A small sound classifier, trained from scratch: 8700 steps.
Rows from block 3 of a small sound classifier, named by matrix and row number. Rows with one number belong to one neuron. Each number is 128 + 32 x the weight over its row's rms, rounded and kept within 0 to 255. All counts start at 0.
After each neuron's rows are labels from the 100 clips, of 14976, where the neuron reaches its highest value: "strongest on" is what is common among them. Only what is clearly more common there than usual is listed. The data: chords played on synthesised instruments. In brackets: how many of the 100, against the usual share in percent.
# fc1: MLP up (model.blocks.3.mlp.fc1.weight, 1152x384), inputs 0-63
# fc2: MLP down (model.blocks.3.mlp.fc2.weight, 384x1152, transposed), outputs 0-63

fc1.218 [121 176 142 134 168 151 134 142 116  71 186 139 114  99 161 152  91 117 119 116  98 108 172 116 149 213 128 191 118 173 111 181 186 188  85 116 143 111 147 137 167 107 118 136 130 102 151 168 152  97 163 148 143 139 117 174 156  58 111 112  77  84 111 112]
fc2.218 [173 160 131 144  91 106 123  66 131 126 179 130 107 159 118 122  96 116 117  98 115  65 115 158 108 174  71 161  89  88 151  90 140 137 148 173 188 167 132 174 102 113 116 102 104 137 117  99 164 128  92 153  97 172 164 198 154 119 158 154  78 142 131 169]
strongest on: arpeggio (82 vs 50.1); inversion: second inversion (60 vs 30.2); playing: arpeggio down (54 vs 24.9); root: F# (28 vs 8.2)

fc1.606 [162 158 128 121 115 137  95  68 121 152  95 141 120 147  74 115 105 229 155 151 115 157 149 145 160  62 110 101 198 169 129 112 174 137 102 118 140 168 101 156  98 108 101 139 162 106 130 101 147 141 103 104 134 111  82  96 157 106 135 113  49 127 128  93]
fc2.606 [104 128  77 144 112  99 151 131 152 182 146  86 135 102 117 161 148  87 160 121 119 114 112 171  86 198 114 108 111 132 123 116 169 154 148  75 138 113  96 140 128 105 165 119 133 134  63 134 100 186 101 124 118 127 161 153 154  94 137 144 246  74 109 122]
strongest on: dominant 9th (30 vs 8.7); pink noise (25 vs 8)

fc1.173 [143 108 101 195 125 152 126 181 218 131  82  90 118 120 137 139  91 151 111 162 126  27 165 163 150 111 123 114 120  79 110 153  83 105 177 170 105 110 144 133 206 144  94 124 161 152 100 132 146 128 103 129 128 143  82 118 144 183 100 119 178 111 125 150]
fc2.173 [131 121 120 147 141 135 103 125  93 101 129 139 131 123 118 124 102 102 156  93 171 163 105 113 122 123 106 143  95 191  98 119 169 118 116 169 142  91 128 122  76  75 111 131  66  66 150 194  97  55 154 144 162 161 119  86  68  79 138  91  64 180 159 133]
strongest on: inversion: second inversion (79 vs 30.2); the note A# (62 vs 29.7); root: D# (33 vs 8.4)

fc1.693 [180 121 149 151 118 106 127  77 193 132  64 115 169 116 132  83 176 144  96 178 174 136  90 164 145 112  97 114 141 120 108  89 113 142 142 156  87 120 123 160 175 128 102 195 153 175 186 117 128 183 143 115 102 143 136 119 100 113 182 171 183 121 106 126]
fc2.693 [114 171 132 124 102 105 132 102 112 139  90 111 111 110  86 138 113 166 189 129 119  92 182 119 120 142 178 157 151 175 144 160 146 170 146  77 114 181 170 136 117 126 141  91  99 178  79 125 112 113 134 183 150 129 128 204 127 165 122 135  56 146 136  91]
strongest on: inversion: first inversion (60 vs 30.1); text has "dominant" (37 vs 16.9)

fc1.450 [103 193 112 173 163 105 158 125 166 130 123  87  64  88  89 100 176 115 168 125 136 162 158 176 134 160 134  95  68 147  69 183 155 143 109 133  77 144 135 154 111 171 118 148 149 160 104 112 145 114 118 102 136 129 137 132 120 173 146 117 123 162 135 141]
fc2.450 [ 62  56 133 139 101 109 104 145  93 134 144 106 138 155  91 110  63 168 116 139  75  78 145  82 120  91 124 184 149 120 151 156 134  88 132 114 135 107 135 116 153 107 141  94  95  90 158 161 125 144 120  88 116 209 121  93 135 149 128 160 119 106 155 175]
strongest on: root: D# (27 vs 8.4); sus4 (26 vs 8.2); root: F# (26 vs 8.2)

fc1.509 [ 77 151  93 161 110 124 128 111 148 104 103 144  89 126 140 182  83  90 185 163 115 146  93  97 119  72 118 102 139  73 177 220 136  84 152  72 135 135 123 148 168 126 130 182 178 188 110  77 138 177 166 150 118 159 113 100 120 124 117 147 138 165 153 111]
fc2.509 [144 114 128 178 136 115 141 101 115 151  95 109 156 152 149 159 108 139 119 110 125 166 118 138 164 227 132 113 164 166 110 152 129 151  56  90 118 134 114 134  57 171 149 109  65 153 159 122 102 108 169 130 180  72 110 119 141  94 196 166 125 101 105 156]
strongest on: block (51 vs 24.8); text has "noise" (34 vs 15.8)

fc1.476 [130 120 116 100 148 135 164 144 137  84  41 170 125 148  85 144  88 164 131 139 119 155  80  81 154 153  98  91 157 133 136 107 151  96 134 153 131 116 131 145 159 143 130 124  93 172  81 122  73 152 155 131 136 117 108 110 112 158 110 141 104 156 126 162]
fc2.476 [126 102 132 152 108  93 103 145 106 181 162  78 120 114 146 166 139 144 114 105 130 127  80 114 138 127 165  75 130 138 155 127 161 217 149 145 148 144  56 173 146 112 152 113 140 130 153 178 176  83 141 113 150 161 116 148 136 129 175 181 144  73  87  27]
strongest on: block (53 vs 24.8); pink noise (29 vs 8)

fc1.43 [ 96  66 181 191  64 136  81 118 116 177 140 108  79  72 131 120 104 161 147 157 118 139  76 168 181 142 140 140  90 174 111 107 110 158 126 173 111 120 104 121 152  85  94 138 157 110 145 138 144  87 131 147 140 154 117 135 173  56 135  90  86 115  83  88]
fc2.43 [131 131 112 118 144 169 127 170 127 146 153 135 155 142 129 162 101 138 122 130  98 166 115 135 108 138 161 190 105 200 100 110 166 104 127 124 155  90  87  85 123 142  99 161 105  68 142 181 160 142 157 138 120  93 133 124 144 130 106 109 175 132 184 129]
strongest on: text has "dominant" (39 vs 16.9)

fc1.188 [172 118 100 167  97 128 148 116  79 155 110 122 136 167 103 120 111 122 173 178 146 157 168 221 144  71 154 107 149  96 127 202  89 175  87  97  89 180 139 159 149 161 175 144  91 151 176 122 137 160 128 100  83 130 148 135 147 121 155 132 137 118  74 109]
fc2.188 [126 116 118 147 119  89 115 145 170 124 135 159 192 102 103  88 137 168 167 149  80 137 103 115 151  68 147  70 166 211  95 145 114 159 164 106 170 137  97 170 166  93 116 100 119  90 109 100 150  92 127 176 161  63  90 161  92 135  97 135  73 106 164 154]
strongest on: inversion: root position (87 vs 39.6); root: A# (36 vs 8.1)

fc1.40 [ 94 127 133 118 129 152 179 110 126 108  75 116 127 152 175 125 191 150  78  94 139 128 114 161 135 142 176 170 121 130 120  98 143 172 128 162 144 122 144 137 145  69 101 164 123 102  61 121 107 123 101 152 187 116 114  68 137 112 166  78 178 116 117 109]
fc2.40 [135 114 133 127 169  92 136 150  92 162 190 149 178 125 143 129  92 102 147 191 155 132 123 151 150 236 151 150 130 156 143 121 154 120 122 115 149  75  61 130  81 130 142 110 157  73 143 120  88 131  97  62 177 111 108 108 100 122 126 160 159 133 111  62]
strongest on: pink noise (38 vs 8); clipping (30 vs 8.1); text has "clipped" (30 vs 8)

fc1.68 [101 155 148 126 165 149 102 135 102 107  91 156 198 192 123 158 127 113  97 123 183 141 127 142 157 126 100 155 170  89  96 136 147 110 161 163 145 113 118 123 131 105 146  80  99 114 137 177 105 125 133 152  74 172 128 126 114  87 155 149 124 130 128 173]
fc2.68 [107 109 113  97 124 112 145  85  96 166 145  89  94 116 141  90 171  78 143 129  72 126 119 149  91 139 115 114 139 110 131 113 141 138 165 118 126 124 125 133 125 160 165 160 145 139 153  88 127 134 131  82 141 130 132 110 120 146 106 162 142  83  83 136]
strongest on: inversion: root position (95 vs 39.6); root: G# (45 vs 8); root: A (38 vs 8.7)

fc1.187 [125 165  97  94 173 143 117 128 116  88 152 178 153 142 102  88 105 143 120 115 141 108 129 119 188 117 115 114 119 139 100 142  82 107 175 155 115 119 164 156 100 128 112  41 120 113 109  61 148 136 103 122 120 118   6 117 116 153 120 123 144  65  64 131]
fc2.187 [108  49  71 151 139 127 136 136 142 187 100 128  93 115 168 105 115  96 130 107 147 150 114 162 119 132 182  96 103 160  99 111 142 143  85 125 118 179 108 137 135 159 107  80 154 109 116 161 115 109 143 172 148 120 197  96 126 136 147 139 111 186 155 117]
strongest on: dominant 9th (25 vs 8.7)

fc1.730 [125  96  86 103 222 110  65 111 143  95 131  74 149 166  71 117  73  96  99 127 146  85 104 132 181 139 176 145 136  91 140  93 101 123  73 143 104 128 129  50  93 128  93 168 108  79 202 116 165 130 113 121 157 181 142 108 173 131  95 173  95 122 113 137]
fc2.730 [102 128 138 160  77 126 150 105 121 143  90 168  80 154 137 114 187 117 167 127 136 166 100 137  74 155 132 136 156 135  93 113 164 107 184 142 153  95 202 132 128 138 130 116 171 174 104 148 175 112 122  95 134  65 107 164 133  80 136 118 167 166 196  53]
strongest on: inversion: first inversion (96 vs 30.1); dominant 9th (25 vs 8.7)

fc1.42 [184 119 121 120 143  96  50 144 116 159 135 115 143 114 164 102  66 134 105  90 147 112 109 102 133  84 102 120 162 184 139 130 146 165  89 159 163 176  75 143 167 171 161 137  82 175 165 137 136 171 143 171 151 127 134 192 147 136 101 107  78 183 131  92]
fc2.42 [109  66 133 108  97 137 170  92 122 124 130 158 182  95  84 152 112 119  59 149 144 144  89 125 146 128 104  90  86  89 106 134  96 124 159 182 114  84 146 109 103 101 150 119 150 107 138  91  74 111 128  38  91 139 100 144 160 141  91  77 128  67  99 146]
strongest on: the note C# (60 vs 30); root: F# (30 vs 8.2); square lead (28 vs 8.4)

fc1.255 [ 60 186  86 118 136 189 151  99 119 112 109 150 121 122 104 164 106 123 108 108 125 134 107 127 110 118 145 145 104 113  77 157 187  55 127 183 136 163 131 122 199  76 141 141 110 106 105 166 185 129 169 118 168 168 138 142 182 137 171  96 103 152 133  94]
fc2.255 [146  58 172 172 156  72 112 164 168 190 132 141 123 132 124  96 115 123 115 223  55 133 100 166 147 125 100 130  83 200 119 138 106 162 181  95 139  77  87 122  87 120 123 145 113 149 140 132  91 151 135 143 137 129  94 103 136 108  64 104 154 139 152 119]
strongest on: text has "noise" (35 vs 15.8)

fc1.516 [123 122 148 139 119 114 168  74 135 119 124 156 127  92 144  99 116 119 108  63 136 145 127 133  75 173 106 195  58 134 101  96 139 167 169 112 167 101 125 145 162 102 139 125 116 109 151 110 199 149 176 163 112 100 180 176 179  55 190 140 173 135 175 112]
fc2.516 [121 142 122 134 108 141  35 146  55 156 147 102  81 150  50 189  91 116  97 133 101 127 133 163 179 162  61 128  89 156 126 153  56 174  44 131 165 147  85 149 148 139 176 114  87 153 123 152 200 106 134 132 132 154 140 124  98 126 112 170  89 149 126 108]
strongest on: the note C# (82 vs 30); the note F# (64 vs 30.3); root: F# (52 vs 8.2); sus4 (27 vs 8.2)

fc1.123 [135  82 174 101 114 101 115 137 160 139 145 125 106 144 132 125 136 178 189 149 106 159 138  68 122 119  66 152 155 125 153 132 138 161 141 130 145 111 131 136  99  45 150 178 101 117  98 110 122  77 162  88 109 101 117  76 133 101 105 176 112 156 156 104]
fc2.123 [110 124 120 153 117 140 132 121  71 195  97 159 102 138 110 118 168 104  60 109 130  76 141 181 101 142  77 136 177 116 107 156  92 124 102 162 133 167 148 108 187 173 108 112 129 129 110 152 141 178  96 154 139 151 137 186 124 164 161  75 155 140 140 187]
strongest on: arpeggio (78 vs 50.1); inversion: second inversion (78 vs 30.2); vibraphone-like (27 vs 8)

fc1.30 [123 189 121 145 132  81 155 153 135 145  87  81 105 106  94 126 149 132 119 127  92 150 143 157 165  85 151  98 106 116 145 109 105 166 136 135 140 151  59 114 123  93 123 134 117 126 165 161 192 113 108 108  76 156 109 186  93 176 146 107 125 174 124 159]
fc2.30 [107 109 156 134 171 174 107 108 124 106 146 149 117 166 178 136 101 109 109 188 143 118 159 139 151 159  40 127 130 150  92 133 150  48  91 206 152  56 177 185 115 154 130 193 149 120 120  98 154 112 148 177 172  97  94 101 180 122 166 131 205 117 174 147]
strongest on: dominant 9th (25 vs 8.7)

fc1.245 [138 105 120 146 129 114 158 148  95 112 129 103 123  70  98 125  89 139 158 152  95 157  86  65 145 126 150  77 130  99 142 137 124  95  78  97 154 129  96 153 171 151 103 185 126 122 102 141 145 151 170 209  83 190 132 141 116 125 144 150 136 130  76 124]
fc2.245 [121 122 122 146 133 136  74 120 189 136 161 174 137 147 130 134 104 129 105  94  99 132 148 115 126 152 144 198 137 155 135 141 130 142 139 113 185 152  38 122 126 127 109 134 106 159 124  83 115 147 136 135 228  53 117 101 144  91 171 133 119  86 138  95]
strongest on: block (52 vs 24.8); text has "noise" (35 vs 15.8)

fc1.133 [191  77 132 120 128 118 134  53 180 125 105  98 205 146 147  91  93 105 117 158 132  94 100 139 153 106  90 203 100 124 151 178  92 151 127 118 181 143 136 140  82 113  65 151 166 140 112 158 108 134  83 147 132  97  93 136  87  52 159 113 156 125  82 111]
fc2.133 [118 103 146 100 125 132 113 118 102 100 164 132 111  95 111 122 135 152 196  85 122  87  91 140 125  89 146 119 155  86 138 107 130 152 135 128 126 113 117  77  93 131 125 122 100 124 151  82 149  83 165  94 132 115 135 140 114 131 122 107  51 180 150 130]
strongest on: dominant 9th (28 vs 8.7)

fc1.419 [149 122 158  94 135  75 124  97 142 117  82  52 136 114 113 135 150 147 121 117 180 175 135  82 118 134 162 103 146  88 163 121 177 174  94  73 107 153 104 161 100 114 124 129 101  87 152 102  96 173  93 141 123 179  98 128  56 144  84 115 107 146 133  80]
fc2.419 [131 116  94 136 127 177 164 106  87 164 144  62 155 142  86  90 146  91 133 147  85  63 194 159 157 145 128 146  94 147 112 164  77 104 176 205 115  83  74  81 190 104 159 124  89 140 132 172 150 143 125  86 100 107 143  99 157 150 157 110 143  95 137 143]
strongest on: pink noise (36 vs 8); horn-like (31 vs 8.7)

fc1.307 [105 122  85 113 145 120  99 162 127 120  93 136  70 135 107 117 110 116 118  91 123 116 150 130 143  79 116 141 114  96  56 106  80 124 108 172 153 121 112 128 198 129 154 110 137 172 115 159 169  95 161  93 105 101  91 169 141 186  79 135 108 109 190 150]
fc2.307 [106  99 117 181 115 149  86 126  81 174  83 131 142 171  85 122 133 162 122 135 118  89 143 109 154 138 133 114 143 119  65 164  71 137 117 115  95 123  92 127 138 115 124  84 157 164 150  89 123 106  81 112 117 107 137 134  95  95 158 128  71 124 188  95]
strongest on: root: D# (44 vs 8.4); power chord (32 vs 8.5)

fc1.82 [176 168 105 147 121 172 104  82 112 179 117 121 158  90 144 115  83 115 123 129 174 118 160  42 218 147  85 153 152 167 163 131 103 112 178 163  82 118 152 119 124  83 108 107 107 149 113  67 162 163  58  91 146 153 146 148  75  91 122  63  76 128  92 109]
fc2.82 [135  67 132  94 101 133 193 173 149  91 152 145 136 114 160 107 156 109 183  60 159 105  64 222 136 174 201 131 145  56 126 140  99 131 117 101 190 126 134 174 147 126 127 125 120 126 131 136 124  48 132 164  70 158 111 103 151 159  89 178 139  76 195 154]
strongest on: dominant 9th (30 vs 8.7); pink noise (26 vs 8)

fc1.276 [ 97 124 124 142 140 111 129  46 136  92  96 166  91 151 133 122 106 150 169 146 135 106 103 133  75 155 139 130  94 147 181 130 126  79  90  93  83 106 182 169  97 132 114 153 178 145 165  88 134 146 146 129  77 146 157  99 134 145 108 153 160 125 108 150]
fc2.276 [157 130 154 125 109 131 145 188 139 132 123 123  91  80 139 154 124 171 134 183 104 158 158 174 139  64  91 129 142 124 195 158 114  78 153 111 106 142  92 111  96 131 118 167 130 133 129 155 110 155 125 146 154  83 128 111  78  95 176 108 145 146 121 165]
strongest on: arpeggio (81 vs 50.1); inversion: root position (79 vs 39.6); root: E (27 vs 8.2)

fc1.428 [ 76 117 140 100 145 186 141 113 208 146  64  97 122 123 130 222 170 132  64 103 160 129  74 107 162 149 130 169 148 115  89 151  83 156 100 104 152  97 118 121 157 150  91 159 108 138 155  71 110  91 125 155 149 138 149 138 111 145 120 160  74  71 142 150]
fc2.428 [144 127  78 182 132  74 133 175  84 113 179 116 186 164  65 105 103 120 158 128 135 122 120 201  98 126  86  88 158 157 127 146 111 112 161 139  86 151 121 138  63  70 153 116  72 119 125 117 122 139 133  78 124  99 132 102 166 107 116 130 145 192 119 141]
strongest on: inversion: second inversion (94 vs 30.2)

fc1.67 [109 132  99  95 138 174 131 136 135 100 179 168  79 135  97  99  70 166 133 176 135 136 138  37 177 173 126 113 115 138 100 163 127  78 171 134  70 162 119 162  99 176 129 124 135 137 160  90  84 165  94  98 114  24 151 153 114  91 124  97  62 109 150  67]
fc2.67 [165  87 113 119  73 123 164 129 158 173  95 151 130 103 151 145 159  93 116  54 172 124 132 136 145 120 108 197 106 141 135 134 140 151 122 192 127  84  91 136 214  84 114 116 128 128  88 147 160 134  85 101 127 200 101 101  85 190  64 140 124  86 166 137]
strongest on: inversion: first inversion (85 vs 30.1); the note G# (62 vs 29.6)

fc1.192 [177 157 140 134 146 120 146 155 170 131 112 166  61 113  73  67 165  86  81 101 118 119 161 102 166 180 146 131  76 110  77 151 136 134 101 110 128 108 146 111 132 109  79 178  90 109 122 169 129  66 199  88 114 125 202 132 144 122 107 166 116 149 125 111]
fc2.192 [118  35 108 115 141  92  86 104 102 111 157 151  84 173 145 173 115 129 134 137 159  93 131 137 112 110  79 137 112 149 118 148 171  79  97 134 176 172 105 186 107 129 122 120 150 140 113 127 101 120  66  73  89 153 133 163  85 100 158 145 140 121 139 166]
strongest on: arpeggio (93 vs 50.1); inversion: second inversion (79 vs 30.2); the note A (73 vs 30.2); root: D (35 vs 8.6)

fc1.303 [ 72  94 157  39 127 190 105  75  87 119  98 138 138 133 102 117 122 215  79 103 136 113 150  60 135 130 121 125 123 135 126 136 160 110 149 118 113  86  99 110 135 118  88 139  92 110 121 106  88 126 124 134 142 121 153  86 131 180  88  44 120 103 105  72]
fc2.303 [169 114 114 158 130 121 140 113 117 144 107 134 163 133 129 157  87 115 147 174 104 126 151 122 163 128 165 101  92 127 102  70 107 148 134 138 146 177  87 104 133 156 141  94 141 174 142 132 110 155 122 103 100 148 121 152 110 103 154 126 120 128 165  82]
strongest on: pink noise (36 vs 8); white noise (29 vs 7.8); text has "clipped" (26 vs 8)

fc1.78 [184  94 151 170 164 145 109 127 151 173  87 151 102  98 170 145  98 167 132 126 128  91 154 137 123  87 111 159  80 165 173 146 113 154 111 132 118 110 130  95 143  80 159 113  93 120 117 147 123  77 165 147 101  85  94  64 171 133 135  86 145 119 131 167]
fc2.78 [147 109 140 131 115 147  93 116 160 154 159 200 166 133  68 122 180 132  93 165 106 151 173 128 100 144 133 161 138  47 146 128 154  67 144 115 134 187  87  87  73 102 162 140 125 130 134 100  76 108 159 101 136  51 128 161 143  80 115 100 184 123 148 136]
strongest on: the note F# (72 vs 30.3); the note B (61 vs 29.9); root: B (51 vs 8.6); sus4 (37 vs 8.2)

fc1.393 [ 96 104  95 102 121 182 125 143 171 161 197 157 118  76 144 113 114 144  78  64  80 126 115 130 159 153  58 149 118  96 165 130 114 123  88 149 133 123 111 210 174  87 162 151 148 125  97 116 169 180 120  69 166 179 124 126 142 110 124 124 167  75 139 160]
fc2.393 [124 141 151 118  94 142 129 170  78 151 155 129  88 156  69  99 118 140  89  96 120 128 121 131 128 153  76 111 127 151 103 226 168 157 180 127 158 119 110 136  99 133 152 170 116 102 173 106 140  90 146 166 106 171 169 138 130 134 125 163  85 173 146 154]
strongest on: arpeggio (82 vs 50.1); inversion: root position (82 vs 39.6); playing: arpeggio down (53 vs 24.9); root: F# (25 vs 8.2)

fc1.420 [141 128 151 104  89 101  80 159  82 159  76 155 132  67 121  97 151  79 141 132 148 164 159 181 144 176 168  97 146 186 113 121 139 133 127 107 142 136 150 137  72 153 153 104 153 163 108 166 159  71 108 125 117 122 125 130 138 105 119 151 105 131  50 125]
fc2.420 [111  98 133 146 122 150 153  97 128 106 158 123 114 193 197 138 153 171 133 154  90 107  62 141 170  45 119 148  98 103 129 124  96 158 146 134 105 130 104 128  92 112 142 151  90 134 122 153 134 194 144 137 108 101  84 137 164 132 150  85 128 119 143 151]
strongest on: inversion: first inversion (95 vs 30.1); arpeggio (76 vs 50.1); root: D# (32 vs 8.4)

fc1.558 [156  98 115 149 146 171 145 104 135 151 172 112 101  78 128 133 141 128 176 106 164 142 162 122  43 110 112 120  95 105 196 118 107  95 153 133 161 161 143 108 113 170 150 196 129  48 126  87 198 121  64 109 168 142 146 171 108 165 179  45 119 119  85 139]
fc2.558 [190 152 180 106 115 155 123  97 140  78  87 164 119 137 132 159 149 128 167 157  42 127  91  97 162 210 128 135 143 136 141 138 167 105  91 166 126  83 172 163  74  68  76 146 159 109 118 100 141  83 166 172 165 129 132  79 132 125 110 136 101 103 191 152]
strongest on: arpeggio (77 vs 50.1); inversion: first inversion (68 vs 30.1); root: C# (30 vs 8.5)

fc1.561 [125 145 152 113  96 138 126 137 136 123 127  78 106  89 196 148 103 103 172  69  96 176 159 127  95  82  76 133 135 124 178 132 143 142 123 168 189 191 108 110 152  85 162 138 137 149 212 196 152  98 117 184 110 140 164 183 145  97 157  66 124 104  75 142]
fc2.561 [165 116  68 176 129 114  99  97  96 141 148 153 196 127 142  99 105 192 124 141 122 145  47  68 163 162 133 143  99 146 124 142 135  89 153 118 123 127 148 150 173 157 141 157  88  93  71 116 142  93 150 117 101 153 120 143 146 155 162 158 110 157 172 191]
strongest on: the note C# (62 vs 30)

fc1.217 [ 98 122 146 110 101 176 166  84 164 112 151  59 140 152 113 144 122  83 193  68 151 133 128 130 118 139 132 128 140 162 152 105 170 130  89 129 125 164  71 184 130 165 116  71 137 150 135 111 188 180 149 169 166  68 134 155 160  99 171 133 125 158 166 108]
fc2.217 [194 118 129 138 125 121 156  66 108 129 155 105 145 134  92 115 156 142  96 140 111 168  81 112  85 101 143 167 129  96 122 132 131 168 153 145 174 114 164 117  89 129 111 161  96  83 120  94 135 188 115  88 105 176 151 125 172 154 129  85 108  97  94 180]
strongest on: the note C# (70 vs 30); inversion: root position (66 vs 39.6); root: F# (35 vs 8.2)

fc1.522 [166 116 111  53 143  99 221 140  65 207  92 123 148 120 172 178 125 112 110 109  99 175 157 103 134  42  90 153 135 132 105 151 107 164 161 129 113 173 156 118 136 182 102 101 140 127 149 140 111  91  78  87 163 165 162 127 109 115 127 109 176  93 142 122]
fc2.522 [138 112 147 156 124 160 137 166 121 136 140 120 146 127 124 147 174 115 120 106 122  83 124 102 168 156 111 127 129 124 117 138 152 116  85 179 221 143 131 155 136 101 112 144 123  81  88 215 129 160 183 157 196 146 118  67 200 116 134 150  55 134 149 130]
strongest on: inversion: root position (68 vs 39.6); root: A# (33 vs 8.1)

fc1.270 [151  77 186 144 158 130 185  58 110 111  81 154 109 174 115 151  82 142 154 172 112  97  86 158 124 144 136  96 115 131 127  70 121 181 177 166 138  96 121  89  90 104 141  92 109  66 159 184  92 126 139 186 115  85 186 142 140 150  99 158 156 108 153 135]
fc2.270 [103 143 144 119 139 153  90 127  73 122 129 143 113 120 163  87 106 141  96 115 112 148 157 110 113  68 147 149 119 102 121 166  94 120 152 124 110 135  63 149 136 145 110 188 131 136  97  81 118 167 121 147 105 121 145 151 109 123 128 148  80 120 101 115]
strongest on: inversion: first inversion (100 vs 30.1); the note C (69 vs 29.8); root: F (41 vs 8.3)

fc1.149 [ 68 131 107 129 153  96  77 118 164 127 127 116  60 120 106 175 203 121 178 115 192 176 110 164 138 146 146 130 162  96 144 156 180  91  91 101 189 122  91 165 127 140 109 136 147 101 121 171 172 114  95 109 141 135 126 143 139 152 114 146 142 100 134  93]
fc2.149 [150 168  97 220 184 104 138 109  92 124 151  65  94 151 113 108  62 146 147 164  39 107 132 105  72 151 171 111 112 163 162 167 112 167 112 113 123 127 128 123 153 120 118 162 105 110 176 148  95 125 182 138 155  99 103  59 138 137  89 174 151 131  91  54]
strongest on: text has "noise" (36 vs 15.8)

fc1.483 [146 107 157 162 135 112 112 109 170 126 149 141 146 103 131  75  89  88 105  92 106 139 132 140 119 129 157 172 121 163 125 178 140 157  93 136 106  96  92  84 194  81 137 135 124 122 109 109  89 118 195  98  99 174  99 162  96 108 189 151 121  65  95  97]
fc2.483 [130 136  77 132 164 131  79 180 106 123 167 142  79 162 113 149 128 115 133 156 116 107 182 182 130 101 152 140 163  93  65 186  97 135 109 111 140  70 144 119  95 186 117 139 104 107 185 144 114  86 128  85  66  98 180  81 139 129 115 134 101 146 156 208]
strongest on: the note F# (74 vs 30.3); the note B (72 vs 29.9); root: B (62 vs 8.6); sus4 (40 vs 8.2)

fc1.692 [152 129 169 150 148  91  67 121 129 134 133 137 137  89 118 132  83 137 165  94 121 113  88  94 110 108 100 113 138 107 113 167 169 155 138  91 124 102  92 159 103 131 170 175  93 165 182 124  77 162 170 103 164 134 132  84  84  70 143  96 170 146 144  90]
fc2.692 [129 143 128 121 165 141  94  99  67  75 112  93 133 131 117 102  89 152 126 141 149  92 166 131 164 141  88 132  99 127 172 118 189 127 144 144 111 121 123 134 139 126 148  73  98 130 111 136 113 150  98 147  79 107 157 162 185 187 127 157 110 114 146 146]
strongest on: inversion: second inversion (99 vs 30.2); root: F# (27 vs 8.2)

fc1.263 [ 82 128 161 108 126  78 111  99 132 188 155 138  64 134 126 159  85 191 153 115  66 123  95 130 146 126 137 167 157 209  93  90 133 152 130 119 150 115 130 103 108  78 120 165 121 125 173 147 194 128 122 101  95 102 164 139 133 113 138 154 181 147 151  96]
fc2.263 [122 158 151 150 123 150 161 116 164 154 173 140 123 129  80  70 117 123  89 120 115 160 157 222  70 123 153  92  89 145 101 141 117 145 158 154 155 124 164 161 147 120 104 100 104 164 132 144 127 108  96 137 181  94 138 105 135 112 124  94 124 115 121  93]
strongest on: dominant 9th (28 vs 8.7)

fc1.387 [165  96 151  99 121 133 131 157 107 114 120 137 121 183  95 113 147 165 163 168 123 100 139 151 100  75 189 142  79 136 142 111 113 198 164 141 117 131 123 134 131 165 149 128 158  54 124 141 136 148 100 109 184 146 105 142 158  88  53 129 113 150 122 119]
fc2.387 [142 200 172 161 141 118 125 102 169 163 110 152  78 120 128 126 154 168 119 169 108 126 128 111 152 130 112 125 102 165  78 124 112 113  96 188 155  97  87 104 151  48  95 139 135 111 108  87 134 110  82 112 111 108 141 184  61 124 133  99 133  94 100 144]
strongest on: arpeggio (76 vs 50.1); dominant 9th (33 vs 8.7)

fc1.513 [114  88  60 105 171  96 132 124 163 101  87 128  98 185 119  88  97 109  88 183 158 103 137 104 158 102 104 108 138 130 122 138 128 144 177 164 125 137 121 152 112 156 141 122 126 121  71 111 161 170 110  97 168 144 129 100 129 155  57  87 134 142 123 119]
fc2.513 [130 148 137 113 132 167 117 142 127 155 169 150 131 164 106 136 154 155 136  62 119 197  83 134 110 125 134 115  87  99  96  92 134 169 142 121 182 135 101  98 104  55  88 115 128 114 191  92 163  58 124 118 124 161  75 153  97  26 129 193 102  89  77 141]
strongest on: text has "dominant" (39 vs 16.9)

fc1.511 [146  94 127 199 160 111 139 107 139 102 103 179  80  84 118 126 106 151 146 136  63 129 159  85 105 136  69 131  26 141  60 131  70  73 153  78 133 186 112  88 140 138 113 118 104 119 167 129  98 166 184 122 126 132 176 112 193 168 160 127 128 125 110 167]
fc2.511 [141 189 105  80 148 141 155 111 127 131 175 165 115  79  98  71 137 164 139 104 142 125  94 129 110 138 212 171  91 109 187 149 108 141 106 162 144  96 123 127  96  63  94 138 156 140 159 142 132 116  88 124 171 133 157 120  94 121  56 140 169 116 183 122]
strongest on: inversion: first inversion (98 vs 30.1); arpeggio (76 vs 50.1)

fc1.323 [182 102 152 103 137 154 150 115 134 177 125 143 131 172 167  87 148 183 144  82 161 106 137 117 141 135  86  59  85 123 122 179  82 133 119 181 102 127 116 123 137 151 137 126 162 130 107  98 144 167 109 124 116 158 146  52 165  65 111 152 149  97 113 114]
fc2.323 [143 117 111 162 129 111 165 125 122 105 128 102 143 119 119 113 167 138 155 157 175 112 164 124 158 119 153 160 139 138 124 120 108 134 152 135 137 158  98 163 156  68 187 156  98 115 141 194  63 128 107 138 147 103 110 154 100 147 112 106  91 131 120 100]
strongest on: text has "noise" (37 vs 15.8); dominant 9th (27 vs 8.7)

fc1.403 [106 133  67 115 149 121 151 129 129 129  80  84 120  80 109 147  92  98 138 130  67 153  73 115 147 103 141 110 114 113 154 115 145  89 159 152  85 170 156 122 122 124 169  94 123 182 113 117 147 134  97 131 154  87  75 125  89 133 149 136 154  50 104  66]
fc2.403 [114 126 148 156 162 153  82 152 154  91 117 149 120 127  86 170  96 166  92 102 136 159 118  89 113 133 103 150 139  82 123 132 168 116 143 104 182 121 114 157 170 153 108 134 114  72 145 185 126 107 145 159 105 179 190 146 125 148 122 175  92 147 167 170]
strongest on: text has "noise" (35 vs 15.8); dominant 9th (26 vs 8.7)

fc1.348 [166 129 159  81  81 178 148 159  99 118 123 146 130 156  98 106 130 149 146  71 161 148 110 134 153 167 117 124 130 157  96 161  94 149 120 107  68 114 128 120 137 117 182 150 117 133 135 121 117 104  84 125 101 150  97 112 162 100  72 172 109 142 119 154]
fc2.348 [125  71  87 137 107 111  75 118 114 100  88 124 202 102 171 129 147 113 174 206  97 126 128 100 131  88 118 107 166 123 140  68 115 117 122  91 109 152 111 190 183 145 146 110 135 177 102 114 123 101 157 119 133 103 127 138 133 101 182 152 136 166 191  92]
strongest on: inversion: first inversion (90 vs 30.1); arpeggio (87 vs 50.1); playing: arpeggio up (53 vs 25.2)